{
  "arch": "jasper",
  "model": "CTC audio transcriber",
  "dataset": "Morse code for random letters and digits, with fading, noise and interfering tones",
  "train_examples": 26041,
  "gain_aug_db": 10,
  "n_mels": 80,
  "hop_length": 160,
  "input": "log_mel",
  "spec_augment": false,
  "win_length": 512,
  "tokenizer": "word",
  "vocab_size": 40,
  "norm": "batchnorm",
  "hidden_act": "prelu",
  "depths": [3, 6, 6],
  "kernel_size": 7,
  "stem": "single",
  "widths": [96, 144, 208],
  "init": "lecun_normal",
  "residual_init": "scaled_by_depth",
  "optimizer": "muon",
  "muon_scale": "original",
  "learning_rate": 0.027,
  "momentum": 0.95,
  "nesterov": true,
  "orthogonalizer": "newton_schulz_5",
  "adamw_lr_other_params": 0.0012,
  "max_grad_norm": 1.0,
  "max_steps": 11700,
  "batch_size": 128,
  "epochs": 57.5,
  "lr_schedule": "cosine",
  "final_lr_fraction": 0,
  "warmup_steps": 580,
  "weight_decay": 0.01,
  "adamw_weight_decay_other_params": 0.05
}
Rows from block 10 of a small CTC audio transcriber, named by matrix and row number. Rows with one number belong to one channel. Each number is 128 + 32 x the weight over its row's rms, rounded and kept within 0 to 255. All counts start at 0.
After each channel's rows are labels from the 100 clips, of 14976, where the channel reaches its highest value: "top examples" is what is common among them. Only what is clearly more common there than usual is listed. The data: Morse code for random letters and digits, with fading, noise and interfering tones.
# convs0: first width-7 conv (model.blocks.10.convs.0.weight, 208x208x7, each kernel summed), inputs 0-207
# convs1: second width-7 conv (model.blocks.10.convs.1.weight, 208x208x7, transposed, each kernel summed), outputs 0-207

convs0.203 [162  71 114 120 171 114  85 124 131 166 116 132 131 122 121  80 137 164 116 111  92 197 104 112 115 119 132 170  86 115 133 144 119 140  97 145 186 100  53 136 130 114 109 133  76 102 125 173  65 138 162 113 167 131  95 147 127 133 158 130  98 137 130 137 114  59 169 156 221  97 104 149 117  79 106 136 167 113  80 122 120 151 126  78 149 127 139 159 145 194 162 133 166 111 124 162 154 134  87 176  53 115 144 118 174 140  89 173  92 148 183 117 130 104 146 113 144 168  93 122 121 148 158 182 109 172 110 165 114 110 120  67 130 108 122 131 124  43  85 111  94  98 117 165 104 168  57 173 178 123  71 171  91 100 110  67 121 140 128 129 154  68 141 171 126 129 131 139 104 101 126 145  84  91 162 150  89 153 154 119 139 108 101 157 214 164  66 134 107 131 122 138  99 140 126 110 133 128 115  71 120 150  87 127 189  88  79 149]
convs1.203 [110 137 148 138 107 102 100 171 106  88 155 147 140  82 127  93  97 114 114 185 108 154 106 100 143  86 176 103  64  81  80 185 103 125 146 102 154 113 134 125 126 105  95 172 114 144 182 128 105  76 101 127 159 129  88 133 167 137 124 101 145 132  89 108  95 125  82 153 109 154 114 128 150  81  85 129 119 131  83 141  66 138 131  87 108  82 134 136 107 189  97 159  84  59 129 136 106  98 173 128 143 123 166 111 134 128 107 138 120 113 152 101 203 157  69 160 116 130  71 137 121 209 120 105 109 145 137 103 101 147 154  67 192 122 150 131 160  77  93 107 128 102 114  92 135 206 105  75 108 106  47 139 125 133 146 130 142 122 110 134 120 124 180  87  69 142 133 121 140 115  71 145 193 137 109 138 135 169  84  78 221 103 109 126 110  93 102 106 124 138 136  50 138  73 149  92 129 111  71 139 188 107 107  99 116 101 146 170]
top examples: speed: fast; the character "4"; reverberation

convs0.12 [147 151 157 107 162 101 196 166 131 172 107 145 116 166 124 129 138 141 107 134  35 125 118  93 120 109 110 160 150 119 165 160 113  87 112  95  77 139  66 140 119 147  99 137 107 130 125 114 118 107 110 162 161 157 157  93 132 161 134 130 130  80 189 137  74  88 132 110 103 122 133  96 115 132 137 189 148 164 154 140  60 141 130 137 137 142 100 171  98 158 135 142 109 125 142 114 148 118 159 168 131 166 141 101 117 141 139 135 139 134 125 135 140 179 187 183 104 122  76 139 140  59 114  95 141 117 142 104  93  94 146 135 119 203 118 218 153 138  94  86 124 145  67 123  91 115 107 184 101  82 135  97 191  57 189  92 127 211 102 102 116 117 126 120  79 151 140  84  90 154 185 149 127  85 140 156 125 133 199 126 171 129 130 177 179  75 119 108 139  89  38 107 142 117  94  99  99 112  75 145 112 137 149 135 156 192 130 105]
convs1.12 [125  66 169  78  97 118 106 169 159  93 125  63 139 156  61 135  78 107 125 152  73 157 112 164  96 107  90 178  85  91 167 130  97 136  45 126 147 122  95 115 164  86 142 149  67 101 173 138 112 153 102 116 138 116 158 109 140 126 102 112  99  65 104 192 111 201 150 123 156  77 138 144 172 146 127 190 132 137 109  79 151 156 113 140  74  96 164 169 197 164 159  77 156 185 141 126 126 122 121 104 150 159 122 143  83 171 137 148 108 136  72 100  96 206 105 116 141 172 148 174 159 105  72 138 120 176  83 154  48 158 129  77 130 109 157 156  90 143 141 103 132 146 147 171  87 108 142 125 171 112 141 132 148  72 144 118 152 116 118 134 160 181  56 149 117 114 148  89 125 150 131 186 177 113 106 132 155  90 108 118 137 142 104  82  96 137 147 161 153 110 142 120 133  90 110 148  97  97 116 137 108 119 149 127 102  98 111 157]
top examples: speed: fast; reverberation

convs0.158 [ 96  88  97 120 156 139  29 139 117  69 123  74 159 130 175  88 135 102 103 222 130 131 105 112 148 185 145  99 128 155 126 148 161 175 170 171 144 145  39 126 122 146 186 158  93  98  85  61 132 131 106  94 174 159 147 151 145 106 168  93 125  52 102  96 165 159 149 133 142 133 176 123 108  99 137 133 152  62 109 134  46 131 102  90 147 185 117 151 105 157 114 120 123 149 147  85 135 104 169 127  78 165  41 158 159 140  91 112 115 129 159 115 129 135 112 110  87 128 114 130 121 119 142 136 128  94 141 120 141 166  87 190 179 128 130 120  78 131 172 125 119  99  87  93 125 150 101 188 173 168  80 178  88 114 107 107 121 134 147 150 109 155 108 130 131 125 131 157 147 134 139 128 116 218 107 154 102 145 100 148 101 112  97 138 152 153  80 166  88 113  66 116 132 164  93  94 132 112 119 128 116  82 130 169 137 101 107  91]
convs1.158 [118 112 120 148 131 130  87 154 181 104 131  29 137 156 152  83 110 148 100 151 124  98 179 149 125 117 115 120  97 163 118 115 126 119 102 129  90 180  54 157 147 144  87 142 122 168 144 169  86 115 116 131 140  90 230 195  94 166 146 173  81 105 131 130  94 104  97 157 126 130 133 131 151 154 104 154 140 108 142  82 128  92 176 161  93 165 138 141 130 156 143 190 202 148 196 108 139  72 115 153  99  93 115 176 146 162 149 107  93 124 138 177 184 188 135 153  80  64 102 129 151 116 165 136 112 165 122 174 170 176 108 165 133 191 130  80 108 156 155 165 145 123  69 174 118 120 111 142 163 120 161 135 209 141 104 183 114 106 151 159 100 164  94  93 178 154 139 155 101 123 120 116 174 150 151 157 121 124 137  87 151 142 132 144 104 131 130 119 165 171 114 134 107  93 123 146 205 136  97 144 106 164 115 102 159 167 125 170]
top examples: speed: fast; reverberation; the character "c"

convs0.109 [161 106  98 155 169 115  94 160 128  95 131 185 181  99 105 141 114 176  96  69  78 121 141 157 162  59 130  93 156 115 162 132 129 130 123 118 126 108 188 113  51 119 134 171  93 163  79 125  89 146  99 131 144 129 115 144 139 130  94  98 108 142 131  98 140  77 116 102  87 155 129 112 146 113 132 127 113 123 114 147  44 138  67 122  98 163 114 162 153 153 147 128 133 115 122 132  79 170 110 141  71 101 102 182 117  83 129  75 128 146 110 127 110 124 115 124  77 154 142 144 163 146  83 131 157 166 175  94 123 128  86  99  95 115  67 136  70 180  86  97 138 135 114 141 142 146 105 145 104 129  49 194  59  78  65 103 135  74 119 143 116 116  81  80 142 106 142 119  99  89 146 111 115 141 153 120  91 208 169 114 161 134 152 121 139 105 173  90 116 146 160 135  81 135  70  87  92 186  90 110 118 103  80 199  85  92 125  86]
convs1.109 [ 97 128 200  96  79 125 194 129 146 113 141  76 149  62 128 110 117  64 159 147 139  66 193 112 119 109 128 103 142 122 109 135 164 190 154 142  87 150 105 107 119 117 165  96  83 123 112 139 157  54 143 136 135 157 157 117 113 103 116  51 119 105  84 152 114 144 131 130 130  96  39 142 119 166 108 115 153 109 143 135 108 175 170 108 137 165 126 124 140 152 136 147 137 153 103 107 133 165 164 138 171 145 119 120  98 186  51 163  94  97  84 187 213 113 138  82 176 137  98 137  83 179 148 110 131 131 132  80  93 145 131  88 154 172  90  85 106 100 142  36 124  95 130  87  94 147 135 135 200 106 156 101 110  95 117  85 111 136 121 123 167 130 124 151 145 119 119  78 135 122 125  93 133 197 142 113 124 154 112 155 127  86 181 112 137 144 108 137 159 105 114 128 175  95  78 146 147 132 121  78  71 140 174 117 201 119 144 123]
top examples: reverberation

convs0.176 [114 123 159 161  73 115 124 152 200 145 104  79 155  87 141  64 139 104 141  89 143 139 167 126  64  89 160 184 145  88 101  90 131 140  83 105 123 106 132 107 145  97  93 177 146 161 123 120 158  96 154  69 112 160 123 135 115 115 113 116 166  66 181 155 144 126 176 147 141 146 163 144 171  72  88 159 118 119 132 129 165 164 106 127 113  93  95 126 155 101 178 108 104 130  63 112 117 200 122 190 118  91 115  95 107 136 126 161 196 130 122  97  94 140  97 171 136 144 136 155  76  40  75 114 157  90 134 109 117 114 134 145 131 146  95 152 158 188 118 118 118 148 134 168 113 142 166 130  91 154 130 129 130 164  58  97 166 137  71 126 126 160 140  99 170 132 156 124 145  85 166 136 113 158 121  54 149 143 137 197 106  85 134 106 125 179 118 146 156 105 191 181 106 147 107 162  94  98 190 132 108 154  80 139  51 127 142 111]
convs1.176 [ 98 116  93  97 122 117  91  81 156 139 121 115  89 130 193 106 170 165  72 115 201 146 102 108  87 119 137 147 212 105 137 144 101 123 156 116 138 131 104 105 102 123  96 137 103 140 100 109 128 174 195 124  68  96  79 122 112 176 145 146 107 134 146  98  79 121  91 117 162 138 100 134 123 115 121  93 150 132  63 146 104  83 131 106 106 117 130  86 171  98 128 132 123 112  95 125 110 157  76  69 164 103 177 107 133  82 148 161 101 125  80 174  87 131 175 117  95 145 130 104 145  97 107 148 109 115 115 119 112  77 108  98 146 132  70 180 104  89  97 120 122 116 114 175 138 134 113 126 115  99  75 111  97 121  44  37 102  82 149 124 113  45 111 146 121 134 116 168 116 135 195 138 145 100  93 124 151 130 148 120 168 111 198 134  91 120 136 127 177 124 117 155  91  74 165 193 123 111 203 121 177  99 102 154  65  85 158 168]
top examples: speed: fast; reverberation

convs0.113 [143 162 168 172  88 114 132 153 105 105 121 156 133 124 118  71  81 164 103  88 126 126 190 152  72 107 118 102  91  90 126  91 131 168 157 133 230 149 134 164  93 155 111 101 191 137 201  92 110 135 102 188 149  76 125 138 111 107 185 155 153 114 143 161 175 137 150  87 117 138 104 153 132 160 105 154 111 124 129 133 129  90  94  89 132 176 186 156  74 141 201  83 116 133 133  61 107 128 109 122  57 119 168 137  95 136  48 160 117 110 136 126 165  92 181 102 133 129  68 118 131 123 111 183 138  41 104 160 135  94  95 130 139 113 113  93 116 159 168 103 123 142  79 105 136 143  97 141 106 141 117  68 106 100 117 151 129 118 130  79 141 125 188 157 103  90 105 162 125 161  86 128  95  77 182 102 105 100 143 153 104  83 128 129 115 134 117 166 117 137 124 126  90  72 144 107 162 107 141 111  77 129 145 128 150  69 174  71]
convs1.113 [113 177  82 153 159 109 148 104  81 104 129 121 136  80 159 116 119 122 126 107 101 117 154 128  75  90 124 110  92 112 139 122 124 152 155 158 111 122 152 115  79 138 158 109 144 121 147 148 145 126  91 122 113 139 169 125 194 103  60 163 164 145 123 158 129  72  72 143 100 148 131  70 117  99 181 127 116  70 152 182 158 119 108  98 164 118 140 140 170 118  88  49 160 129  97 180 173 169 173 173 150 147  54 137 157 164  74  79 102 145 165 116 128 138 124 108  83 150 114 134 153  74 114 114  98 152  92 157 124 153 168  74 169 178 143  92 103 131 123  84 218 138 117 104 101 164 130 156  98  92 173  65 149 122 137 150  70 154  90 119 127 159  63 118 139 105 132 134  89 148 123 147  98 240 167 129 112 149 163  85 133 126 194 114 175 159  86  77 133 144 143 153 129 149 132 173 151 113 141 170 104 127 179 133 163 127 108 114]
top examples: speed: fast; the character "4"

convs0.37 [120 114 115 176 125 150 136 123 153  75  83 166 148 194  98  77 139 193  93 153 108   9 134 126 177 100 131 141 146  61 151  74 127 109 109 126 142  98  77 147 208 158 175  81  45 124  86 160  51 108 133 146 119 119 122 101 135 131 110 156 121  83 129 118  74 105 128 144 137 150  83 134  92  99 165  95 124 130 149 122 134 178  99 108 110 101 120 102 182 109 131 139 126 122 150 123 162 150 126 103  84 143 160 138  80 140 120 152  62 141  92 204 109 136 125 130 116 146 112 120 157 123  86 195  85 133 153 112  95  69 119 121 115 141 106  75 141  91  91 110 206 143 188 130 145 142 182 109 137 126 124 114  64  99 175 140  67 106  65 146 171 140 120 130 125 133  98 115 143 132 116 111 125  96 114 121 113 115 106  94 132 191 159  85 155 106 133 129 167 136 123 131 101 152 133 144 128  94 122 164  37 102 140 119 117 149 116 149]
convs1.37 [125 118  95 168  87 103 163 119 105 128 195 131 124 111 140 139 133 155 143 166  88 163 120 120 136 144 126 145 145 102 150 117 154 129 115 127 160 125 110 164 168 157 151 157 102 100 125 120 156 200 121 166 137 188 126 126 103  48 138  98 100 148  85 102 126 115  95 138 126 202  95  68 131 139  97  92 214 131 149 138 123 161 152  71 106  48  83  75 171 162 112  40 177  97 109  32 136 155 108 146 112 151 138  75  99 117 100 144 161 100  94 103 153 114 135 172 131 126 140 144 214 147 114 109 158 189  76 153  76  94 144  95  98  77  79 129 186 123 164 110 112 116 137 134 117 109  79 141  76 176  91 132 113 112 118 193 147 141 115 145 135 138 116  95 138  80 136  72  66 108 121 117 165 116 101 149  90 120 131 110 192 118 105 154 139  89 107 110 104 143 122 141 144 115 151 127 116 138  91 105 124 123 123 149 116 151 209  89]
top examples: speed: fast; reverberation; the character "5"; the character "v"